A small self-supervised image encoder, trained from scratch: activation gelu, nadamw at rate 0.0017.
Rows from block 2 of a small self-supervised image encoder, named by matrix and row number. Rows with one number within an expert belong to one neuron, the router's apart. Each number is 200 + 30 x the weight over its row's rms, rounded and kept within 0 to 999. All counts start at 0. After the name is the row's rms in percent of the matrix's.
After each expert's rows are labels from the 100 images, of 14848, where the router gives the expert most weight on average: "responds to" is what is common among them. Only what is clearly more common there than usual is listed. The data: pen-drawn characters of a made-up script with 800 signs. In brackets: how many of the 100.
# router: router (model.blocks.2.mlp.router.weight, 32x96), inputs 0-95
# up: expert up (model.blocks.2.mlp.up, 32x16x96), inputs 0-95
# down: expert down (model.blocks.2.mlp.down, 32x96x16, transposed), outputs 0-95

# expert 15
router.15,106,147,182,184,221,231,186,182,173,168,202,214,201,213,152,208,194,181,193,212,167,199,210,253,178,210,199,151,192,172,228,202,212,225,196,243,187,197,129,255,222,184,223,252,187,197,159,211,200,164,137,231,177,250,234,153,229,204,222,201,183,216,234,168,194,143,179,188,204,161,204,241,161,176,213,222,156,246,237,190,190,236,170,174,239,219,228,123,196,180,240,241,216,234,182,223,230
up.1,095,207,167,217,207,194,129,129,174,164,160,240,213,185,229,214,236,277,153,207,162,188,215,226,175,239,182,195,209,173,228,232,227,192,188,176,192,149,226,201,221,209,231,203,189,142,234,196,197,177,226,183,164,212,210,142,206,243,225,182,170,212,183,167,210,206,215,231,200,151,211,263,229,205,195,177,199,230,213,184,214,243,213,201,214,139,144,188,226,242,260,196,169,177,200,183,176
down.1,104,187,218,185,180,241,218,182,201,252,244,195,191,231,157,195,201,212,223,201,175,182,192,139,230,156,160,223,218,203,186,170,190,216,221,189,244,144,202,172,168,160,169,211,173,229,213,139,185,199,200,154,193,185,261,220,208,231,157,205,165,240,220,148,204,209,231,140,261,208,176,211,191,211,244,248,247,248,197,139,175,193,145,200,176,193,183,185,210,184,219,146,199,192,173,236,202
responds to: dark on light (100)

# expert 23
router.23,107,166,234,165,140,247,234,180,233,205,247,225,197,156,176,198,173,254,186,155,224,189,224,218,164,207,191,233,200,185,215,198,174,207,191,211,177,157,188,152,240,213,204,216,232,207,155,246,215,207,205,225,172,236,190,186,242,201,226,222,192,216,154,217,148,185,192,208,231,261,183,231,176,205,203,241,174,216,201,228,262,114,231,267,225,237,191,172,204,205,173,226,188,232,202,158,202
up.1,100,154,162,153,188,192,218,233,233,241,158,206,204,216,266,221,187,243,211,220,212,180,172,182,240,204,141,223,231,227,199,188,240,194,171,171,213,172,208,173,196,175,214,164,222,169,191,218,232,176,188,176,190,208,221,171,192,154,218,188,185,209,182,150,225,283,206,222,219,230,186,179,190,185,296,201,197,183,242,207,285,160,189,217,218,214,202,182,249,204,179,229,177,155,201,168,202
down.1,110,166,249,173,178,264,208,195,174,226,191,196,213,185,238,198,214,205,242,212,169,168,193,186,172,235,178,210,174,199,219,193,174,153,220,143,240,213,216,160,175,215,207,175,158,199,182,262,121,264,219,189,206,114,210,237,226,222,174,205,249,243,164,210,200,151,209,165,180,207,194,207,189,219,234,213,212,170,247,171,171,206,250,248,208,209,167,211,232,225,168,193,207,189,201,177,176
responds to: dark on light (100)

# expert 0
router.0,106,160,252,176,231,196,139,250,155,158,245,244,183,193,208,207,200,167,157,243,204,231,208,209,191,198,171,230,218,203,175,182,227,220,192,225,190,231,183,148,193,166,237,232,213,216,224,199,166,237,183,152,149,250,228,247,163,210,178,197,167,250,211,158,193,186,247,217,204,218,149,194,241,175,217,223,183,236,219,222,166,225,198,196,227,202,226,134,224,195,239,235,219,159,175,210,170
up.1,095,203,239,204,191,212,152,274,134,163,181,218,177,176,227,169,190,221,193,191,273,231,205,186,197,234,148,212,233,223,161,217,216,173,147,244,214,166,178,147,189,246,230,225,194,216,224,189,162,177,194,164,138,207,195,221,200,236,230,257,146,213,213,203,135,181,201,198,188,166,185,203,222,216,203,174,158,202,236,243,179,184,172,224,232,251,204,189,196,197,230,221,188,191,198,239,204
down.1,095,242,262,193,185,185,187,140,239,198,190,143,221,238,171,229,220,267,258,197,210,214,206,179,219,206,176,177,274,214,238,208,180,230,185,207,248,232,175,212,190,210,199,172,147,179,144,190,168,213,199,161,213,225,184,204,225,188,167,160,209,197,230,130,188,207,221,191,209,220,217,216,199,180,212,195,268,229,193,196,226,183,181,195,239,185,192,205,134,187,216,135,145,169,214,192,203
responds to: dark on light (100)

# expert 13
router.13,110,226,195,183,172,216,223,163,142,210,186,158,194,203,221,211,206,243,232,225,189,183,172,164,211,181,230,158,235,249,259,222,211,179,221,210,227,198,145,231,207,224,198,182,173,192,159,191,181,215,152,210,224,147,192,136,242,189,207,251,249,136,178,240,204,225,171,198,229,155,203,183,181,223,152,168,225,198,252,166,192,194,231,217,201,246,174,246,196,239,216,154,221,165,208,162,197
up.4,108,219,244,193,172,180,205,219,192,221,207,173,183,256,216,171,169,169,258,222,222,164,218,208,254,225,152,177,215,163,187,226,270,166,256,214,219,225,197,200,170,243,189,187,197,213,180,196,250,205,185,205,210,201,159,144,276,233,226,191,198,198,202,217,175,181,208,216,223,193,215,176,183,171,194,196,246,233,197,186,206,234,222,165,263,213,272,262,213,196,201,150,162,158,174,219,204
down.4,092,153,250,201,188,195,206,180,191,232,210,210,237,172,183,222,175,161,236,135,175,157,210,225,175,219,179,248,203,185,201,223,176,214,207,213,217,237,181,214,179,163,202,197,131,205,228,216,229,184,254,176,194,153,195,176,234,253,160,201,124,234,215,203,186,223,182,201,232,185,216,215,222,169,156,159,255,276,206,157,196,237,182,229,182,205,120,190,194,223,206,201,231,207,206,168,196
responds to: thick pen (66); four strokes (58)

# expert 2
router.2,091,216,246,248,229,214,202,146,191,236,182,202,176,196,252,202,210,233,180,255,207,252,207,183,139,215,160,235,221,164,207,194,238,213,161,158,170,193,201,193,206,204,191,172,160,215,183,207,182,205,172,218,156,201,193,175,175,199,257,205,205,237,209,217,151,242,193,238,251,138,222,192,214,209,204,168,151,208,197,257,239,209,253,201,170,217,227,152,205,189,197,219,155,135,172,168,228
up.4,105,204,182,203,204,206,235,211,197,197,215,189,254,210,149,224,219,215,211,179,185,197,250,231,217,182,211,181,159,163,197,230,201,218,245,161,177,163,215,202,178,196,212,196,160,210,234,187,163,215,191,214,197,210,204,249,206,228,206,236,180,211,241,170,228,191,249,169,207,134,189,112,214,180,226,171,195,188,176,203,178,271,193,246,197,218,301,203,264,232,189,239,168,174,167,237,183
down.4,107,173,194,137,208,203,174,174,178,244,170,197,152,140,218,205,227,227,179,217,209,248,123,228,207,248,207,230,163,215,199,244,182,214,209,132,201,173,159,180,181,171,193,192,217,199,196,205,173,218,175,200,182,205,227,217,212,215,158,202,232,216,134,199,209,161,264,189,215,237,240,201,226,214,227,232,230,157,224,164,160,241,157,225,208,215,216,209,200,202,205,219,167,194,221,261,259
responds to: dark on light (100)

# expert 18
router.18,087,232,176,241,208,240,207,205,174,211,154,231,221,228,228,204,216,238,196,157,202,181,154,224,189,178,252,195,205,211,274,143,164,196,190,145,234,174,235,253,220,188,160,218,187,231,161,272,222,174,209,161,246,182,181,230,174,182,214,204,222,202,210,151,232,241,179,200,185,219,223,176,205,206,255,212,249,176,159,191,190,225,198,162,164,189,201,212,177,155,216,191,221,222,181,137,223
up.1,100,218,205,189,182,234,254,190,230,248,190,195,157,213,227,205,176,250,196,263,213,158,124,161,208,213,209,247,205,228,197,158,167,185,176,186,195,264,188,163,228,207,192,204,243,191,206,211,145,209,218,229,216,182,160,188,181,211,206,210,240,214,177,182,185,207,201,247,172,212,228,149,220,247,181,256,129,175,196,215,204,149,248,198,169,182,200,188,214,190,199,186,155,137,182,239,188
down.1,088,222,183,235,181,183,235,214,200,209,170,226,161,206,211,187,193,229,190,163,170,152,211,215,188,213,174,266,217,242,197,237,211,154,232,215,230,237,227,193,243,144,203,191,159,234,215,185,160,207,202,192,201,213,202,194,192,205,161,222,203,226,237,137,187,191,186,169,221,226,176,252,198,166,188,212,170,214,225,149,206,214,190,277,257,203,161,188,244,304,213,251,185,214,186,198,187
responds to: only straight strokes (59); one stroke (53)

# expert 19
router.19,095,203,184,177,195,167,237,148,195,258,176,259,220,235,223,255,181,256,174,236,184,242,183,202,130,208,204,238,148,251,199,202,246,241,196,184,174,215,179,199,239,190,167,197,155,190,203,171,137,204,207,196,187,205,212,189,186,217,199,235,176,213,147,188,181,236,209,233,224,216,195,193,210,151,180,228,176,174,199,237,154,147,232,191,135,200,189,182,220,159,201,219,207,146,228,183,211
up.0,105,257,170,197,204,238,222,193,206,177,219,207,207,235,206,265,256,194,202,251,142,212,211,192,171,226,196,196,176,206,207,192,183,200,203,223,213,212,197,155,153,228,220,258,169,192,218,207,116,246,189,178,210,159,193,176,227,213,227,241,128,189,187,201,198,144,225,240,224,174,208,209,198,232,212,269,197,207,184,227,212,209,251,210,211,134,215,176,157,210,171,182,209,164,149,188,181
down.0,107,198,215,234,214,190,168,165,223,132,166,210,155,241,162,143,168,226,221,243,153,230,156,226,196,198,185,192,150,214,204,183,178,205,186,160,163,145,221,181,145,241,202,153,201,174,204,216,214,224,189,173,219,162,185,200,193,183,250,242,206,167,173,235,176,180,236,211,133,190,208,187,224,254,186,242,169,190,221,212,240,211,151,190,257,212,238,197,190,167,213,208,171,172,242,207,197
responds to: dark on light (100)

# expert 3
router.3,101,148,161,174,240,210,171,241,181,171,204,232,205,218,208,232,197,136,182,196,212,188,222,245,167,216,171,207,197,163,168,210,184,236,168,220,169,222,166,256,196,172,262,241,213,180,207,198,184,158,179,168,160,222,222,256,154,194,188,181,174,228,236,140,179,162,246,192,180,256,173,167,179,186,219,215,180,254,203,197,193,234,192,202,193,183,227,119,207,191,208,247,230,223,193,227,216
up.4,101,186,162,219,198,188,159,205,186,238,221,141,144,185,219,206,180,162,232,225,241,166,186,187,147,180,158,187,133,184,193,133,222,212,237,196,182,264,251,240,185,196,220,256,246,194,190,209,218,150,218,225,183,143,187,214,192,195,177,169,224,167,193,247,226,235,157,161,210,196,223,195,260,189,181,189,192,211,191,241,210,232,213,160,174,224,217,172,184,203,157,241,188,197,199,224,213
down.4,097,219,213,228,173,222,212,153,177,264,247,178,193,189,145,143,188,226,197,175,229,260,220,171,251,214,185,177,186,178,231,199,212,244,167,126,189,217,216,198,207,162,186,207,143,193,162,138,208,187,218,209,228,231,232,196,168,197,234,205,204,236,262,215,205,155,268,191,258,210,193,236,190,237,205,205,218,229,208,158,212,220,196,135,170,233,208,189,175,192,192,199,213,195,191,187,221
responds to: dark on light (100)

# expert 27
router.27,106,177,180,205,233,196,202,219,201,192,170,234,203,242,184,157,183,171,188,186,203,254,230,253,176,165,158,220,161,162,138,208,181,258,200,238,162,230,249,197,144,176,215,225,221,203,188,224,220,175,209,219,167,250,222,243,179,241,203,191,210,246,238,193,199,177,199,200,216,219,207,246,220,194,249,226,192,243,209,205,172,206,179,178,255,156,252,131,207,194,220,243,181,198,155,246,177
up.4,104,165,210,229,173,233,214,157,173,235,207,166,202,182,191,203,217,224,186,219,185,227,182,172,149,219,198,215,188,225,231,144,185,229,187,225,188,192,277,184,205,175,161,239,198,238,194,260,198,141,189,232,212,196,190,133,256,148,271,173,222,190,161,187,162,196,113,230,244,183,202,178,190,198,191,196,186,192,224,214,225,165,196,218,182,182,208,158,175,175,204,236,183,194,175,161,236
down.4,118,161,153,207,169,136,179,203,187,229,215,204,170,152,196,250,177,205,218,200,188,150,178,255,130,257,213,227,219,252,197,242,205,228,185,238,167,226,188,201,206,204,188,175,216,205,206,198,196,254,202,174,181,164,220,197,204,230,215,143,262,183,171,209,177,220,175,181,174,232,265,195,189,211,187,205,194,166,231,191,255,194,150,206,204,132,211,155,265,209,212,198,206,177,180,194,218
responds to: dark on light (100); four strokes (50)

# expert 29
router.29,084,190,224,165,214,199,172,180,237,170,212,270,212,240,180,189,148,214,184,238,188,231,193,252,167,194,139,234,226,154,220,178,161,191,191,217,136,184,238,189,204,190,224,156,200,190,221,224,167,233,225,243,160,221,225,207,247,194,228,220,190,247,227,173,158,158,178,235,155,222,157,186,198,186,182,227,164,217,245,253,209,241,196,212,140,223,201,165,220,209,207,231,179,203,152,202,192
up.1,110,212,149,254,196,189,209,183,167,239,225,145,227,239,161,223,203,172,252,205,150,216,162,228,192,214,179,184,202,247,201,187,184,182,217,260,211,253,163,196,182,232,168,214,217,145,225,216,188,199,182,209,180,182,221,191,184,194,182,142,199,167,239,184,175,223,182,194,211,232,212,218,193,252,169,157,196,156,209,242,207,175,209,191,190,181,193,183,174,221,143,229,216,308,232,192,234
down.1,103,249,212,163,218,201,213,240,170,188,198,186,202,200,189,205,176,156,172,211,163,220,189,203,193,208,196,198,224,222,180,173,247,204,153,207,197,252,237,218,198,211,223,222,172,261,202,167,166,270,210,171,253,175,192,242,224,166,203,219,174,180,183,222,183,202,178,232,200,132,182,227,157,200,223,208,142,172,182,263,206,180,172,106,184,240,168,213,172,187,183,248,223,165,169,240,211
responds to: dark on light (100); only straight strokes (80); one stroke (76)

# expert 7
router.7,093,176,214,180,194,181,173,174,229,158,191,153,234,176,193,191,182,207,179,234,187,218,180,245,173,168,146,205,218,225,188,180,163,221,180,223,191,162,204,213,188,224,192,182,213,170,282,253,178,215,234,224,179,185,216,211,229,156,253,241,249,220,213,205,145,210,152,220,195,202,205,229,240,179,144,185,161,254,217,266,240,208,184,260,228,220,175,160,211,219,208,209,203,168,235,198,147
up.4,101,236,192,186,182,198,167,224,185,213,212,202,253,219,185,220,211,174,190,210,179,182,194,216,210,178,181,190,257,222,152,201,190,257,219,199,204,225,244,205,161,226,135,240,209,169,208,269,161,142,250,213,193,167,201,181,256,215,222,168,237,212,189,220,192,237,166,227,260,217,223,235,197,146,188,189,159,164,189,188,169,172,197,169,138,188,237,209,152,214,192,174,186,147,197,238,241
down.4,108,227,186,171,164,234,177,237,177,192,217,196,233,255,250,237,184,205,192,213,231,233,187,184,251,215,182,200,199,226,198,163,167,189,200,226,118,214,200,195,214,181,255,232,209,200,150,230,236,187,231,220,151,223,176,259,172,153,227,249,156,191,225,208,124,187,223,209,229,175,201,185,206,178,181,236,209,212,224,226,240,237,214,142,187,218,216,244,171,167,203,175,188,195,243,200,241
responds to: dark on light (100); one stroke (38)

# expert 12
router.12,102,154,209,210,239,143,184,200,258,174,207,260,199,158,137,186,187,171,180,178,203,223,260,214,165,186,169,235,183,166,196,215,173,258,165,220,198,171,201,191,210,185,145,232,214,178,223,226,212,181,271,223,173,250,211,188,180,138,194,179,173,237,226,234,216,146,198,189,208,232,235,213,183,175,246,214,190,199,188,238,193,232,161,229,241,170,184,167,176,186,182,226,194,239,223,221,214
up.0,105,201,210,184,201,199,179,132,206,186,165,193,251,189,201,209,235,192,156,180,178,148,169,199,152,204,210,239,143,201,309,197,210,196,206,196,124,144,202,276,202,214,202,228,188,168,201,184,181,135,188,214,181,219,223,155,229,184,189,170,192,183,217,205,199,181,198,233,217,192,185,235,223,196,187,225,177,170,176,202,197,200,234,175,248,190,213,209,180,260,262,186,203,196,196,234,168
down.0,108,223,202,231,179,231,162,187,250,210,243,165,208,203,185,219,243,253,255,222,217,245,205,253,195,153,214,218,224,218,218,192,142,202,245,215,249,144,164,179,191,232,145,186,177,191,196,193,237,183,198,215,207,261,241,179,271,227,158,233,218,171,223,192,173,216,180,154,202,173,197,223,188,204,245,217,162,221,185,207,160,204,191,223,231,155,188,192,195,241,157,204,207,174,200,249,219
responds to: dark on light (100)

# expert 25
router.25,090,176,157,256,214,194,202,196,204,163,208,191,218,273,161,239,244,206,179,267,211,237,172,214,160,225,155,237,223,197,223,155,145,190,202,204,152,183,208,189,215,197,202,201,209,157,211,228,167,174,195,237,158,194,191,184,235,218,247,189,174,230,185,171,148,188,199,243,198,223,206,182,167,164,160,226,156,221,254,163,163,176,231,200,189,211,170,146,214,221,215,255,200,150,219,226,211
up.3,104,182,203,230,227,222,199,136,177,162,180,160,203,179,215,183,204,233,204,188,102,232,186,177,179,199,186,218,190,214,166,214,229,255,197,195,174,221,154,209,225,220,216,146,188,197,223,190,186,230,244,212,198,250,182,243,211,213,235,231,210,254,189,229,158,237,239,166,221,223,172,236,168,270,195,233,197,205,182,203,189,124,222,232,219,228,173,191,213,138,199,211,152,185,195,231,185
down.3,100,197,202,231,189,209,264,209,235,221,166,114,170,222,213,180,228,196,278,223,209,252,225,204,195,186,150,191,214,203,192,203,170,261,183,209,258,218,234,195,216,233,212,196,168,178,110,244,231,228,235,202,196,170,230,258,213,220,179,187,223,200,208,208,199,208,207,175,209,165,174,161,218,231,205,214,229,189,217,253,168,164,211,224,250,191,190,233,240,199,215,195,203,154,226,195,169
responds to: dark on light (100); one stroke (53); only straight strokes (48)

# expert 28
router.28,097,168,222,176,200,216,204,195,226,166,174,250,225,235,181,204,159,230,227,245,176,209,188,192,197,191,152,263,215,227,182,198,234,247,238,189,167,229,208,205,249,174,196,191,202,231,230,219,183,231,198,214,147,163,217,175,208,217,218,165,240,219,163,143,140,255,163,189,235,224,229,204,183,168,174,201,154,177,178,223,186,229,221,258,147,209,201,160,216,179,169,196,207,192,120,234,179
up.1,094,165,193,197,253,171,198,230,173,210,232,226,203,204,145,205,209,206,203,193,235,243,244,220,156,176,161,235,217,140,178,122,216,210,200,232,172,203,213,237,194,229,222,162,193,183,228,219,181,174,192,201,144,237,194,218,204,175,182,209,206,236,236,153,170,177,194,205,218,209,205,198,150,206,203,199,183,163,199,193,180,184,250,171,213,180,126,153,259,167,251,238,217,196,193,278,222
down.1,093,266,222,260,228,196,194,201,167,169,216,164,198,199,210,196,230,156,200,207,179,194,208,218,225,183,189,262,243,185,218,186,166,187,177,228,242,228,162,190,222,250,182,232,268,250,165,216,214,178,279,220,201,187,170,246,203,171,191,162,171,264,204,149,217,171,261,211,178,185,193,192,214,217,211,183,152,251,207,230,169,238,238,213,234,203,222,232,194,189,221,198,182,209,223,166,212
responds to: dark on light (100)

# expert 1
router.1,101,263,195,245,172,156,222,193,204,195,243,161,181,200,244,260,208,163,170,251,218,194,174,167,214,158,227,216,189,235,253,186,188,161,185,171,237,200,214,153,239,178,177,190,220,199,220,212,194,209,249,196,182,163,189,135,163,164,254,161,220,138,223,177,216,232,160,223,189,193,217,199,218,134,199,157,167,165,233,192,230,235,236,194,193,210,184,236,190,167,160,188,189,196,202,199,218
up.1,113,241,151,207,185,142,196,233,179,235,155,206,207,161,224,202,205,215,175,179,220,188,235,165,138,177,211,240,188,176,211,193,204,146,207,186,214,241,209,206,198,248,224,192,207,197,264,149,200,209,224,185,173,188,149,187,187,226,177,231,212,180,232,215,229,219,202,166,108,151,186,194,202,180,197,197,203,213,187,158,182,293,197,181,239,181,204,230,189,173,190,163,141,230,210,236,175
down.1,113,135,182,232,199,171,166,165,222,232,232,222,261,168,191,193,193,196,230,193,184,228,201,170,204,173,162,161,170,253,183,216,190,182,230,264,186,194,179,170,213,156,174,198,179,218,217,204,259,197,278,164,166,196,205,193,232,181,232,221,171,224,237,163,202,227,227,251,207,176,257,244,184,152,190,209,256,221,198,186,228,179,172,253,173,165,183,231,206,168,202,202,174,228,187,241,186
responds to: only straight strokes (42); one stroke (39)